A small masked image model, trained from scratch.
Model: 5.19M parameters, 48-pixel images, encoder arch vit, encoder activation gelu, encoder layers 6, decoder layers 6.
Rows from block 1 of the decoder, named by matrix and row number. Rows with one number belong to one attention dimension. Each number is 128 + 32 x the weight over the matrix's rms, rounded and kept within 0 to 255. All counts start at 0.
# q: attention query, key and value (stacked) (decoder.1.attn.qkv.weight, 576x192, the q third), inputs 0-191
# k: attention query, key and value (stacked) (decoder.1.attn.qkv.weight, 576x192, the k third), inputs 0-191
q.108 [117 146 119  86 163  79  56 119 137  91  89 107 144 154 144 168  57 157 182 120 129 108 161  91 103  89 192 101 138  83  67 120  94 118 105  91 115 116 200 141 110 128 141 175 136  77 151 213 152 183 103 175  79 122 118 110 162 169 124  76 179 116 141  91 165 201 112 152 100 104 116 102 104 133 125  84 128 135 121 163 139 141 152 115 149 134 124 138 129 241 104 144 102 133 135 156 169 158 151 104 204 197 181 123 187 190  69 153 112 124 107 155 142 155 122 135 131  72 185 112 126 154  70 102 115 140 112 160  84 177  71 130 112 112  47 132 162 130 148 157  93 123 167 132  88 108 148 139  71 130 101 158 132 193  94  96 138  52  68 141 158 151 108 175 130 159  68 112 116 140  80  23 172 123 142  99 132 121  57 169 142 195 112 107 205 147 113 103 138 130 159 139]
q.109 [140 135 175 141  68 166 159 167 149 105 135 120 181 172 120  45 171 127  92  97 168 156  93 163  56 101 190 163 128 184  78 148 209  69 180 110 114 176  67 190 123 162 114 180 159 169 145  74  60 107 106  78 141  92  99  90 149 172 116 111 115 117 114 149  91 156  91 125 126 133 157 157 131  35 158  84 144  77 102  87 149 183 109 159 133 175  66 144 115 156 118 118 105 184  62 128  64  84  67 119  84 181 163  73 117 117  19 123 109  64  68  84 161  73 120 171  98 107 146 152 167 115  96 127 114 131 101 143 140 124 190  86 108  62 157 182 132 130 126 128 181  69 142 142 162 204 181 149 183 126 163 180 158 104 208  99 144 174 111 120 135  82 108 176 145  35 163 159 137 178  86 103 127 193 102 137 169 146  95 109 144  68 138 196  77 121 143 156 145 175 107  84]
q.110 [169 141  25 229  93 120  87 166 141 189  92 146 110 181  96 119 148 146 139  60 121 150 128 134 107  83 117  43 169 174 103 122 121 156 134 104 146 105  87 141 138  94  59 172 169 141 114 156  91 132 119 162 158 184 155 111 122 141 128  83 143 101 134 133 188  50  89 138 120 125 173  89  98 156 142 128  91 155 149  61 126 130  97 150 182 154 116 149 180  93  73  83 120 140 129 101 121 165 139 137 120 105 180 119 141 128  57 105 181  74  81  99 194 112 109 137  51 104 146 112 197 128 147 182 116 140 211 154 167 135 122 148 146 140 153  95 118  63 109 116 139 166 132 131  70  96 130 193 208 184 189 150 126 116 113 150  67 145 129 117 162 171  23 140 110  74 111 156  64 120 184 138 118 109 143 103 132 152  95 115 174  59  50 125  97 129 153 108 166  74 173 223]
q.111 [ 93 104 131  88  82 178 106  51 124 171 151  88  89 135  64  77 139  99  81 147 124 127 106 163 165  95 150 159 170 110 125 150  90 167 125 150 110 204 122 119 136  94 111 134 133 143 105  70 184 100 143  83  62 120 133 119  84 105 123 140 185 100 149  94 120 158 125 119 101 169 113 127  77  94 138  90 101 191 148  77  99 177  95 221 156  89 101  76  93 117  88 125 124 138 185 131 110 136 126  68 115 108 148 123 117 130 181 140 103  85 137 144 146 125 136 156 152 149 147 127 139  65 135  79 158 138 147 148 158  81  93 162  97 167 109 154 144 137  87 178 113 155 154  84 188 160  97  57 109 115 105 151 164 163 124 109 149 185  87 122 109 194  93 138 164 154 168 144 198  90 164 119 183 134 163  62 135 136 168  88 151 183 152 110 152 146 212 168 100 111 105 135]
q.112 [186 157 160 104 131 122 144  96 141 128  87 117 153  49  84 116 101 130 123  73 143 193 140 164 161 138 138 140 112 137  93 130 133  96  79 164  82 128  66 148 159 126 132  40 114 174 114  75 103 144 145  42 127 147  82  98 156 163 150 110 160 114 137 116 114 126 102 116 201 189 120 146 188 131 133 190 141 133 176 150  50 193 117 172 146 143 143 148 184 101 116 186 193 103 171  79 173 126  52 138 119 130 115 149  68  49  85  77 119 155 131 101 123 130  80 116  99 177 104 115 130 123 206 175 114  92  90 171 122 126 160 132 158  97 123 164  78 176 120  88 114 143 154 137 126 165 210 131 124 151 156 208 126 166 138 153 118  60 134  78 149 110  96 166 112 185 146 124 107  98 204 193 150 113 106  60 106 164 103 118 170 116 150 144 130 112  59 151 105 141 103  94]
q.113 [213 160 120 136 160 149  59 134  94 125 124 105 105  82 106 147  90 141 155 104 122 129 174  85 160 126 221 175 131 131 132  70 132 155  80 112  81 110 112 168  99  89 135 102 115 110 101 126 148 196 216 183 151 148 118 148 145  61  81 109 123 118  94 133  89 130 115 126 155 152 149 124 195 108 140 174  81 123 109 107 132  94 124 174 126 137 141 140 118 112 209 177  62 173  39 117  93 139 163 172 203 115 112 153 164 155 137 164 119 149 165 109  97 127 146  80 135 126 146 116 150 118 112 122 151  79  74 161 170 135  95 170 108 125 157 129 127 120 113  94  59 164  83  92  98 117 117  82 126 172  34  97 122 144 122 151 118 124 136 143  84 106 116 188  62 180 132  97 116 134  48 108 135 149 101 133 145 103 144 149 118 124 138 162 129 118  72 116 175 156 138 188]
q.114 [106 188 133 117  99 169 172 137 169  90 172 128 124 116 129 145 107  58 168 100 136 157 101 111  92 124 180 184 123 145 136  65 138 149 140 166 121  84 118 172 152 134 144 109 152 164  50 205  86 135 228 123  88  97 131 105  86  96 167 136 152 143 162 158 231  86 122  25  71 140 115 153 105 132 135 136 131 132 134 137 121 154 107 169 179 130 162 173 106 153  76 118 140 145  93 174  55 152 180 158  83  60 148  62  62  71 133 131  74 152 117 122 152 136 177 170 158 175 186  94 175 159  66 108 179  60 180 174 132 153 145  55 141 156 171  90 114 124 110 173 119  75 109 173 138 144 159 160 173 124  67 103 109 109 179  91 153 157  78 122  86 139  57 170  92 143 178 213 193 143  92 151 181 178 163 138  83 118 186 152 205  99 123  99 121 149 168 115 208 130 167 166]
q.115 [149 121 124 137 196 173 139 201 190 105 110 117  68  56 160 161  94  58 149  22 119  98 157 137 198 142  92 155  78  54 136 155  84 102 107 141 144 107 127 199  98  97 202 154 136 165 152  77 175 140  98  80  20 125 100 116 129 121  86 119 207 149 132 155 185 189  88 123 102 143  94 162 152 128 158 183 135 165  91 122 124 122  88 122 128 154 125  42  95 104  58  80 130 154 125 164  80 155 190 132 139 107  94 165 141 113 158 117 159 161 135 113 168 185 150  37 118 156 115  86  96 109  67 135 121 114 122 140 197 129 166 143 145 112 146 147 130 140  95  94 152  88 184 134 124  67  61  90 156 157 149 186  76 128 125 108 120 157 145 142 152 111 121  77  72  67 137  94  99 161 104 109 119 159 134 148  96 136 154  86  59 174 115 134 107  66  54 122 218  48  71  92]
q.116 [ 76 144 131 139 133  52 104  87 163  76 114  51 121 123 206 134 112  71 138 138  85 173 112 145 125 100 133  93 144 170  96 183 213  97 179  60 175 155 166 124 157 118 139 100  72 136 144  86 156 109 174 161  94  33  68  87 144 145 138 107 148 119 111 138 114  61  97 183 187  97  34  47 132 144 161 103 102 118  86 237  57  74 119 134 171  92 138 133 110 168 150 172 217 166 143 134 115 110 150 121  85 128 177  70 115 118 142 149  68  77 165  71 122 126 132 125 108 128 199 128 117  81 175  92 186 161  92 122 110 136  84 143  96 170 159 167 214 135 155 128 168 140 155 170 144  97 120 122  90 140 103 196 184 174 116 161 202 174  61 114 148 112 123  62 118 114 116 155  99 102 146 122 149 112 124 158  60 121 105  62 158 128 189 142  99 121 121 155 213 164 144  99]
q.117 [225  80 126  66 142 138 158 216 132 114 167 122 104 124 157 129 110 138  86 179 133 171 108 105 121  70 150 120 207  97 128 136 178 114 169 108 187 149 141 100 143 112  79 107  56 105 140  86 168 155 170 122  85 102  77  86  91 114 119 173 126 140 151 148 105 166 190 136 125  69 179  94 118 153 114  69   8 144 171 110 112 196 138 160  81  73 156 104 136 194 119 133 104 127  66 109 138 137  96  98 142 144  86  96 130 110  63 105 157 116  40  59  36 118 174 168  78 161 187 128  85  96 104 167 168 117 112  89 173 164  64 157 146 148 152 128 130 188 176 191 127 124 164 140  96 233 166 131 181 118 211 161 135 148 200 120 152 160  54 104 108 102  74  99 194  93 119 175  12  66 147 163 121 110  90 136 144 104 110 134 154  91 167  96 160  59 124 102 125 113 162 172]
q.118 [ 38  84 107  53 117 159  80 146 139 182  94 143  82 113 183 129 182  73  97  96  87 131 115 129 132  84 115  96 138 175  89 138  97 153 142 182  88 153 106 125 142 111 148 105 179 126 133 128 137 156 170 213 112 131 138 183 166 113 169  80 165 170 110 151 144 108 108  82 109 164 132 142 101  46 133 138  76 107 205 126 163 107 111 135 142  92 156  92 170 181 130  67 142 144 173 133 189 140 161 127  90  90  75  88 134 120 147  79 135 125 108  88 101 162 120 132  87 170 160 111 123  74 123 114 141 183 126  63 146 145 128 140  91  96 158  77 165  88 109  71 117 141  59  62 132 216 134 165 154 109 166  59  99  86  94 100  59 138  84 143  85 133 156 164 118 162 161 173 122  96 134 165 128 192  88 112  76 161 144  62 139 106 127  68 176 147  75  66 111  76  66 165]
q.119 [ 81 105  57 111 115 201 119 190 126 117 150 147 109  56 148 159 125 110 163  63 124 170 137 145  96 118 182  83 135 126 135 188  67 111 136  71 107 111 145  86 124 186  98 169 117 116 145 166 120 217 152  91 179 129 170 144 103 167 170  90  99 157 146 104 117 117 117 132 145 130 124  80 131 183  64 139 144 117 151 157 215  94 101  50 212 136 113  80 136 133 142 129 132 186 121 108 110  37  94 163  74 195 123  89 141  92 116 176 155 149  39 140  95 124 166  80  77  65 110 199 160 100 168  91 184  99 125 141 119 107 134 184 158 100 155 156 147 123 111 181  99 131 122 111 255 139 155 171 170 205 105 164 116 116 111  79  69  47 183 150 193  90 118 109  59 145 156  90  76 147 116  77  92  99  70 139 100 113 134  97 130 131  88 122 165 148 116  95 133 114 130 144]
q.120 [115 159 202 102 132 136  58  85 101 136  30 139 124 132 101 143 158 125 124 126 109 150 174 113 156 149  77  89 123  76 142 135  87 148 137 113 184 108 116 152  46 168 152 191 185 155 152 169 149  95 173 184 121 255 143 135  71 239  72  97 112 103 148 140  91 113 163 146 117 110 153 144 168 144 158 110  98 107 119 133  75 159 148 184 129 117 104 164 129  77  90  77 168  90 135 105 164  75  64  26 171 150  94 153 119 126  96  97 158 169  94 133 135  97 142 123 172 168 145 144 132  70 138 147 161 146 156 170 164 154 124 188 147 152  87 117 156  92 163 107 117 126 105  61 182 142 111 158  81  77 173  64 115 117  51 134 183 176  75 111 153  91 180 158 137 129  88  74  85 131 125 122 124 109 159 126 176 113 144 125 141 114  72  72 111 163 112 145 119  31 112 209]
q.121 [131 154 194  65 156 194 106  71 107 130 145 119  56  69 207 191 113 123 128  93 153 122 154 113 125 147 203 129 175 197  63 177 131 139  90 110 140  80 170  85 102 209 180 145 174 167 116 113 115  94 185 107 123 162 101 206 106 156 118 160 116 171  82 171 135  74 132 116 150 200 122  88 139 159  93 122 102  97 131 152 106 164 135 151 106 131 140 172 113 124 121  98 130 166 124 104  83  94 135 124 144  62  76 150 119 144 141 163 171 207 114  68  16 164 102 131  78 109  97 155 120 125 137 157 127 148 177 123 128 149 154 162 153 168 179 221  60  99 133 169 127 153 125  51 144  83  78 148 227 130 112  96  79 175  46 104  99 106 182 121  73  73 128 128  83 185 123 101 160 160  73 134 125 167  95 101 124 116 117 154 129 130  76 107 185 173 184  70 123 109  77 152]
q.122 [218 183 165  92 146 103 127 194  61  75 199  72  99  93  85 124 102 138 107  91 147 192 116 131 140  62  88 149 154 116 127 149 111 110 148 115 115 111 131 110  95 163 153 108  85 117 116 146 133 135 162 171 161 102 154 111 144 111 189 124  85 121 118 134  82 137 201 130  88 121 192  97 134 180  87 125 165 183 100 149 121 175 102 114  95 174  91 104  89 142 202 151 184  75  72 203  49 168 115 172 115  72 155 111  96  27 131  53 143 129 118 131 133 135 131 235 138 197 105  87 143 104 128  88  77 103 182  35 102 154 144 150  85 162 137 112 136 163 173 180 203 104 175 197 155  77 147 119 104 135  86 159 136 152 209 122 108  97 106 112 157 200 120 151 114 230 178 140 141 173 167 176  95 130 150  94  94 183 172  97  99 136 127 153 175  62 125  79 130 163 175  88]
q.123 [ 87  83 134  78 123 123 156  91 119  92  94 110 126 149 101 191  74 118 142 151 137 205  53 104  80 140 178  98 174 146 167 153 120 180 172 163 134 148 177 145 157 181 146 102  91 164  85 128  60  95 129  84  74  64  35 166 101 125 131 108  85  90 132 116  91 172 144 143 168 110 143  91 108 132 121 171 210  59 123 156 128  86 173 125 221 144 130 153 128  78 227 122 153 139 129 215 122 111 175 179 114 136 180 114 152  83 126  81 145   5 162 139 173 106 102 106  93 151 126  82 118 148  65  82 164 154 128  61  54  91 156 139 117 120 130 136 186 131 138 133 172 101 143 110  91 126 155 217 153 146 128 131 100 144 106 115 158 151  90 132  73 120 109 105 152 168  30 145 172 119  78 184 120 160 167  81 119 116 150 117 129 124 150 149 180 220 138  91 115 128  70 182]
q.124 [ 52  47 190 122 194 207 152  35  25 130  61 153 109 120 109 185 158 106 149 149 103 166 215 120  79  63 160 126  92 143 121 106 186 143 157  86  45 100 111 109  56 146 124 182 115 157 140 140 213 143 105  97 157 221 187 195 149  59 184  81 147 196 116 135  93 175 118  75  61 140 118 113 209 116 145 108 122 164 145 109  92 148 194 172 145 116  93 171  43 117 100 128 103  66 123  45 162 112 135 125 127 177 120 120 181 150 129 176  97 177  78 133 115 112 154  75  79 154 222 187 114 172 111  97 173 110  65 101 116 102  81  87  87  96 181 128 173 134 123  83 164 125 176 120 145 166 213 199 160 171 103 126 102  96 102  89 110 198 126 143 102 131  93 127 175 179 157  84  76 156 104 135 131 116  85  96 153 118 158  85 109 145 132 149 172 120 193  55 162 105  94 191]
q.125 [ 84 136 131 126 141 104 101 139 107 107  75  71 198 180 120 119 113 136  99 144 101  98  85  43  96 141 134 133 152 116  96 154  69 140 119 128 155  77 104 150 181 103 129 133 119 128  99 100 139  97  67  99 230 141 102 172 165 132 125 106 176  77 149 114 153 156 155 160 133  66  18 172 123 103  62 132 127 145 145 204 111 114 156 246 110 168 158 186 147  44 106 142 130 174 150 138  76  49  86 196 163 111 144 123  50 125  72 132 117 189 158  89 165  75 198 101 102 174 181 127 112  86 144 132 171 167 125 170 138 121 101 152  81  85 137 173  91 130 140  98 147 134 118 107 117 129  70 108 144 126 153 111 127  99  52 145 119 127  29  62 106 130 109  99 106  71 155 144 151  62 189  60 109 247  86 127 125 133  87 226  79 188 110 114 146 130 138 126  80 134 201 195]
k.108 [ 89  84 132 104 144 112  85 214 197 141 214  80 120 192 103 116 117  80 153 127  71 171  79 116 121  74 135 182 161 152 138 119 126 167 152 124 162  53 127  76  78  68 106 119  96 111 128 146 136 220 144 132 145 153 131 127 157  86  85 103 112 134 104 101 152  51 110 155 133 106 113 131  61 156 156  56 147 120 146 112  82 121  88  56 127 134 114 122  88 151 120 136 184 147  99 141  79 161 111  63 141  53 189  61 129 202 113 141  94 108 116  79 176  83 120 172 156 167 180 133 118 152  90 160  96  85  75 129 165 115 145 117  93 179 150  90 103 118 104 138 147 138  94 136  39 130 111 127 133 153  98 150 202 114 109 142 137 138 136 108  91  74 133 114 134 152 125 140  64  87 125 130 131 129 112  96  69 101 116 184 126  97 138 137 155  88 174  99 117 144 102 152]
k.109 [118 117 159 169 116  85 150 140 173 117 139 162 169  98 157 166 137 135 114 113 176 103 153  71  87 104 162 107 143 119  76  78  90 142 137 132 123 106  80 103 150  60 162 141 202 133 140 158   0 165 155  94 139 159 133 134  54 208 133 106 152 136 169 102 143  93 122 111 190 129 121 125  99 154  85  88 153  97 105 159 111 139 196  73 127 127 199 101 143  85 155 177 144  12 131  89 167  78 129 146  30 159 129  71 161 127 212 156 142 159 111 142 100 107 118 172 139 149 164 136 101 166 131 120 161  74 127 111 151 159 113 154 124 201  67 110  89 119  90 144  92 119 108 125 152 200 157 218  78 167  40 100  60 169 109 160  88  63 102 110 153 158 133 180  72 127 194 150  80 136 133 101 146 154 125 124 119 125  90 138 177 155 154 160 133 188 100 155  83  67 103 120]
k.110 [154 113 203 156 145 123 101 184 169 133 199 130 126 163  90 106 189 192 113 135 181  91 135 103 122 142 164 121 152 133 115 135 147 137 158 154  90  97  38  84  89  96 138  48 157 118  78  89 113  96 101 175 103 126  92 141  78 145 148  80 107 169 141 198  90 107 122 122 132 133 214  96  82 118  74  71 111 133 143 162  74  73 177  81  75 160 179 175 182 108 139 100 116 100 105 159 115 143 124 195 150 104 154 116 125 104 132 118 138 129 123 125 144 107  88 163 138  92 119  66 200 175 109  37  73 159 113 139 143 125 135 173 100 137  36 139  93 136 148 119 144 184 111 156  89 102 132 178 142 137 130 147 175 133 133 192  96 104  59 143  51 141  91 140 129 172 142 150  89 125 126 192 126 130 149 177 158 134  78 129 148  92 158 138 125  80 123  24 142 105 109 156]
k.111 [131  93 140 164 121 213  96  78 128  82  85 132 117 133 236 103 145  80 158  88 122  74  94 171 148 100 124 124 152 138  99  77 168 134 146 175 137 133 139 136 112  90  58  47 152 179 175 124 172 162 136 134  93  82  68 144  55 165 150  82 136 111 147  53 134 138  83 146  90 109 135 119  81 183  75  95 154 117 181 137 165 169  91 176 134  77 157  83 116 102 150 118 154 122 154 104 178 174 145 112 140  97 117 177  87  92 109  79 206 161 167 198 158 144 193 157  76 115 156 131 156 129 254 145 157 124 159 120 171  60 101 106 137 140 145 146 132 166 134 171 101 143 155 137 165 159 115 146  36  91 172  60 126 128 160 183 160 147 153 103 160 148 146 171 122 146 129 150  82 210 130  84 144 105 134  86 123 124  80  92 115 111 118 136  59  99 165 167 185 124 178  86]
k.112 [203 156 168 151  92 160 127 112  79  93  94 112 167 106 101 128 112 165 182 136 127 117 147 106 129  93 115 136  86 164 144 138 128  92 104 146  94 134  97 147 109  76 171 126 138 126 128 163 113 174  89  96  79 105 157  96 134  71 151 124 174  97  62 118 126 154 108 169 131 132 160 138 194 146 150 133  83 165  62 151 113  55 154 154  73 124 151 100 107 120 122 127 111 128 137 135 203 187 155 150 193 108 102 153 143  93 132 145 151 154 142 153 117 130  65 130  95 124 164 136  34 135 145 142 143  97 151 127 131 123 158 161  93 131 100 127 110 108 116 130 111 145 123 152   6 159 161  63 133 155 140 175 108 172 152 158 130  66 120  87 180 107 110 159 111 132  81  88 102 137 171  94 172  47  13  96 119 143 128 137 196 138 154 152 160 165  99 104 105  85 133 171]
k.113 [191 145 150  99 106 125  82 131 101 150 111  91 145 123 119 131  88 121 126 129  70 150 163 147 126 135 122  92 136 152  75  83 139 144 146  74 159 134 145 120 121 106 133 126  80 129 140 117 199 114 221 166 172 149 144 115 161 125  83 111  99 113 105 164 113 116 108 153 124  84 180 150 148 119 145  84 137  88 115 136 113 171 107 173 100 184  93 162 138 103 129 166 102 127  81 129 135 112  59 170 141  55  94 129  96 112  90  91 167 130  94  96 184  53 123 131  89 174 194 117 143 124 129 191 147  76  92 136 129 132 121 127 117 131 131 114 152 139 162 153 103 118  76 138 164 120 109  76 172 147 118 164 141 152 157 112 153 117 127  50 118  89 120 123  83 144 137 150 133 125 177 127 125 120 134  87 137 119 149  99 197 120 117  86  69  81 121 137 175 148 170 156]
k.114 [119 157 169 101  95 151  98 160  78 105 156  93 118  76 121 134  91 142 144 157 119 131  91 100 104 173 143 199 140 114 171  84  91 114 145 106  97 144 171 160 122 143 102 126 178 189 112 148  54 183 164 119 112 144 145  76 143 106  85 177 131  48  92 145 153 127 125  65  64 136 120 123 147 141 113 140  75 114  93 111 111 147 144 151 137  73 162 106  89  98 154 139 124 118 102 162  75 143 193 175 158  76  49  89 122  88  94 117 142 102 173 201 191  91 116 159 140  58 112 156 169 149 113 157 177 117 155 161 173 172 156 153 110  79 167 119 132 101 134 175 144 120  92 112 215  64 140 203 108 164 132  93 138 132 130  73 128 131 136 152 127 178 124 150 118 165 119 145 136 176  75 149 150 160 170  87 128 176 144  99 148  88 110 131 141 196 151 152 134  91 156 150]
k.115 [137  55  24 131 149 172 166 139 118  61  91 117 119 123 107 177 149 159 143 119 123  87 137 153 119 130 155 130 106 156 179 189 169 145 137 115 139 164 136 101  93 124 145  81 110 159 114 115 188 202 108  62  81 198  98 164 122 149  91 203 165  70 141 160 116 153 180 231 169 110  96 160  35 145 153 109 124 125 130 123  71  67 171 140 104 113 119  73 128 116 123 121 143 118 164 101  75  95  70 159 195 131  45 196 124 111 107 107 138 108 124 133 122 147  51 129 134 107 134 149 140 161 106  94 172 174 129 114 137 141 148 104 160 138 120 168 159  82 149 114 156 188  97  96 165  88  80  82 112 114 144 137 119 194 193  91 130 133 103 178 130 113 113  86 106 144 117 132 128 131 138  48  87 115 190 120 157  99 158 103 168 104 133 109  92 135 123 139 138 112 175 136]
k.116 [136 133  67 124  97  78  53  76  56  68 132 165 152 154 149  86 151  67 169 118 165  81 183 115 104 159 164 148 142 121  67 251 108 114 130 172 122 140 118 150  79 126  63 166 139 150 156 125 144  91 100 146  81 107 125 108 148 115 112 184 167  44 128 129 214 142 171 112 106 138  89  97  90  92 155 132 110 133 114 159 109 122 140 132 122 117 167  72 143 155 129 124 128  78 146 135 125 132 148 106 205 169 109 124 192 190 180 161 126 104 201 148  95 125 150 160 170  95 127 157 157 107 106 112  99 147 105 221 222 148 137 186 110 160 142  41 103  88  75 138  93 171  46 101 124 129 137  90 143 122 188 142  80 127 111  66 171 134 114 100 126 151 118 169  71 126 156 110 172 139 102 128 126 174 115 102  75 103 104 126 105 134 133 140 171 114  77 209  44 111 192  60]
k.117 [203 122 102 101  82 172 142  80 150 128 228 122 149 102 135  56 146 133 112  91 159 159 117 166 154  94 184 142 138 114 104  81 120 133 182 132 122 158 103 144  76 143 114 133  82 124 156 151 146 101 137 106  48 116  83  76  95  96 107 182 156 126 163 100 115 150  95 178 179  75 156  70  72 161  85 109 160 163  92 119 135 125 103 109 142 140 176  86 136 132  92 170 128 118 120 126  89 110 144 122 122  99 118 123 117  97 117  87 100 174  94 143 102  80  85  76 180 146 128 143 180 102 124 124  72 121 131 149 105 107  49 195 148 161 112 138 140 110  72  90 117  98 156 151 168 182  82 189 188 158  84 136 140 146 155 106 158 152 149  95 170  94  89  97 132 155 179 130  73 101 127 163 171 111  81 149 120 125 148 150 106  48 143 125 122  25 142  83  96 185 141 133]
k.118 [ 52 117  68 113  98 166 114 125 111  90 105 142 168 169  82 143 199 157 101  97 118  80 166 153 102  85 149  78 135 235 181 182 158 148 161 149 146 186 124 109 139  97 135 152 164 132 144  85  98 171 179 228  95 115 142 121 105  71 125 172 124 113  60 118 153 143 131 156 138 188 117 131  81 152 184 117 151 167 155 138 162  99 130 114 130  92 132  86 108 188 154 128 123 163 173 119 173 198 170 134  92 124 106 120 179 106  87  94 132 109 148  79 155 137  71 132 146 103 171 147  98 123 141  41 149 149 177  90  91 122 116 125 196 107 143 209 197 208 106  86 129  73  95  95 125 123 182 208 180 127 195 135 148  85 116 169 119 118 107 153 131  68 145 104 190 119 113 131 152  79 127 163  70  94 113  94 133 143 113  85 121 155  73  96  88 164 126 111 149 145 101 140]
k.119 [151 131 104 118 124 163 187 123 103 155 113 131 168 141 156 134  72 144 138 118 116 154 131 113  99 121 120 125  61 171 130 121 139 136  96 112  66 129  89 105  86 107 120 168 116 147 188 130 118 189 147 145 111 131 146 125 151 128 122  86 154 174 183  82  84  71 111  97 123 142 114 168 160  92 128 115 103 109 168 131 100 128  45 114 102 157 125 117 135 194  77  99 119 186 102  85 234 132 132 102 125 124  52 167 110 125  90 146  52  90  53 102 131 162  88 110  88 140 147 110 103 178 185 138 112 149 115 124 166 148 136 123 108  73 147  96 127 100 118 123 144 199 147 102 217 225 249 222 207 145 161 139 148  81 132 127  88  93 165  99  83 163 135  78 106 161 168 122 122 147 100 142 145 135 144 112  80 126 161  48 178 145 141 113 115 182  75 138  82 167 170 152]
k.120 [ 97 170 174 133 143  95  34  71 139 126 135 127 119 123 124 128 117 172 155 120  70  86  97  97 183 117 137 115 153  78 145 155 140 105 111  87 122  92  78 133 134 105 127  91  96 148  90 123 136  91 204 127 166 151 141  66 137 147  93 122 133 146 140 136  66 177 189 150 235 131 104 123 117 130 152 169 114 104 151 142 152 112 164 142 149 119  82 102 147 120 151 128 147 121 116 106 221 125  30  61  70 147  98  73 122 177  54  87 109 132 200 110 121 141 107 147 142 112 154 110 133 120 131  30 136 198  74 102 121 124 148 120 139 186 134 111 106 135 144 104 179 178  97 125 140 222 204 111 127 129 137 177 174 111 150  89 151 127 117 132 149  76 135 149 134 121 197 113 158 141 110 116 118  70 114 132 161 153 106 166 171 112 168 133  84 178 101  95 140 125  56  91]
k.121 [162 130  94 127 166 184  85 133  63 136 117  96  85 133 145 104 135 113  99 135 103 121 139  98 123 137 175 173  88 135 141  78 159 153 115  50 131 134 166  97 150 126 133 170  99 169 172 165  96 131 154 132  84  83 112 146 107 152 129 120 111 140  76 194 144 124  69 211 190 146 181 163 116 195 169 150 139 108 124 120 161 164 149 188 199 103 145  91  90 141 140  89 128 182 177 105 137 104  87 153 118  88  43 137 137 126  80  83  61 159 109  84 120 150 171  90  97 141 149 117 154 142 155  86 217  72 118  84 126 137 156 191  80  89 130 145 135  91 137 166 121 122  86 122 197 134  91 153 141 104 140 134 102 153 124 135 106 155 152 142  55 154 114  59 114 122 103  80 106 173  84  77 138 111 122 105 149 134 157 116 129  64  85  68 139 196 147  57 130  78 143 173]
k.122 [241 162 136 128 132  72  82 103  70  83  99 108 164 102 118  97 105 137 102 110 206 100 129 156 236 113 138 163 139 101 111 110 116 150 124 157 121 168 114 152 157  98  90 129 162  80 155 113 116 155 214 143 145 119 178 155 167 167 184  88 192  91 122 114  84 127 124 158 116  95 100 154 162 124 124 118 144 199 124  82 121 159 142 143 135 101 130 116  51 119 117  80 160 173 153 108 126  19 143 158 117 157  93 144  86 125 183 147  94 234 165 149  95 170 177 146 154 189  87 144 110 113 185 191 113  86 165 116 146 140 131 158 130  91 162 121  50 129 129 105 136 130 178 203 201  55  87 102 185 142 139 119  69 146  93 155 198 139  94 133 132 119 163 120 115  95 213 132 118 115 165 112 124 123 200 151  79  65 152  96 163 182 154 148 126 159  97 199 120 167 146 125]
k.123 [ 75  96  43 160 188 112 110 121 125 176 190 169 163 122 170 111 140  41  96 102 126 146 190  94 170  93  48 196 142 100 100 100 112 144 137 171  96 167 142 113 247 162 127 131 207 165 114 113  91  80 177  73 112 116  67 158 200 138  99 105 165 134 129 125 158 123 116 149 152 141  73 153 122 168 139 119 147 144 104 135 133 126 134 194 121 113 108 145 155 111  93 128 127 130 123 145 109  83 158 164 164 122 169 116 129 154 154 103 111 132 146  75 130 138 165 148 191 140 152  85 152 148 132 132 138 163  98 157 154  93 129 142 154 112 105 110 113 129 117 120 100 110 166 150 129 102 120 177 131 137 123 116 173 127 111 153 120 155  91 112 100 138 130 170 129 148  71 106 139 159  94 148 133 145 147  96  85 124 166 125 118 118 139  86  54 164  97 231  92 146 112 124]
k.124 [ 98  93 155 156 176 130 125  54  60  95 149 150 107 129  91 157 114 119 137  99  87 175 108 190  98  86  58  68 129 137 107 120  95 179 159  27 146  93  86 105 153  22 101  90  90 119 132 157 183 119  68  85 168 246 174 200 187 114 169 113 156 168 151 150 172 169  99 110 131 162 160 128 142 121  94 118 140 126 141 121 127 167 125 161 122 141 149  89 171 112 137 136 180 110 125 123 117 116 138 104 175 117 116  83 130 117 119 212  77  90 133 114 138 141 120 122  96 152 197 119 119 119 107  96 122  86  99  52 122 163  95  92  89 114 192 145 190 131  77  79 113 106  96 130  83 130 209 219 143 169 159 137 123 103 195 132 116 123 101  92 176 149 108 134 120 143 126 152 132 138  98 159 155 128  61  97  87 165 127 117  98 120 100 149 128 143 203 131 130 128 153 175]
k.125 [140 151 181 168 118 153 127 179 115  67 129  91 153 133 121 156 169 146 157 120  76 123 160 121  82 110 144  93 114 122 135 105 105 171 143 152 134 133 116 134 116 160 106  76 145 164 142  97 112  72  81 155 214 147  96 162  76  99 122 115 110 111 162  76 144 137 161 171 107 111 179 131 153 142 133  57 154 177 151 115 108 172 140  67 113 123  63 113 121  86 163 159  97  41 129 111 128  84 130  97  93 124 112 120  90 121 151 126 174 111 148  97 134 138  97 126 117  77 193 122 120 165  94 126 134 136 138  98 133  99  93 230 185  75 160 144  95 193  76 135 105 179 132 186 242 183 113  86 110 111 149 168 196 123 168 162 160 163 153  78 160 141 179 105 166 152 139  98 157 118 167 105 161  93 113  88 185 100 138 101  76  22 125 104 129 129 185 141 134 207 113 106]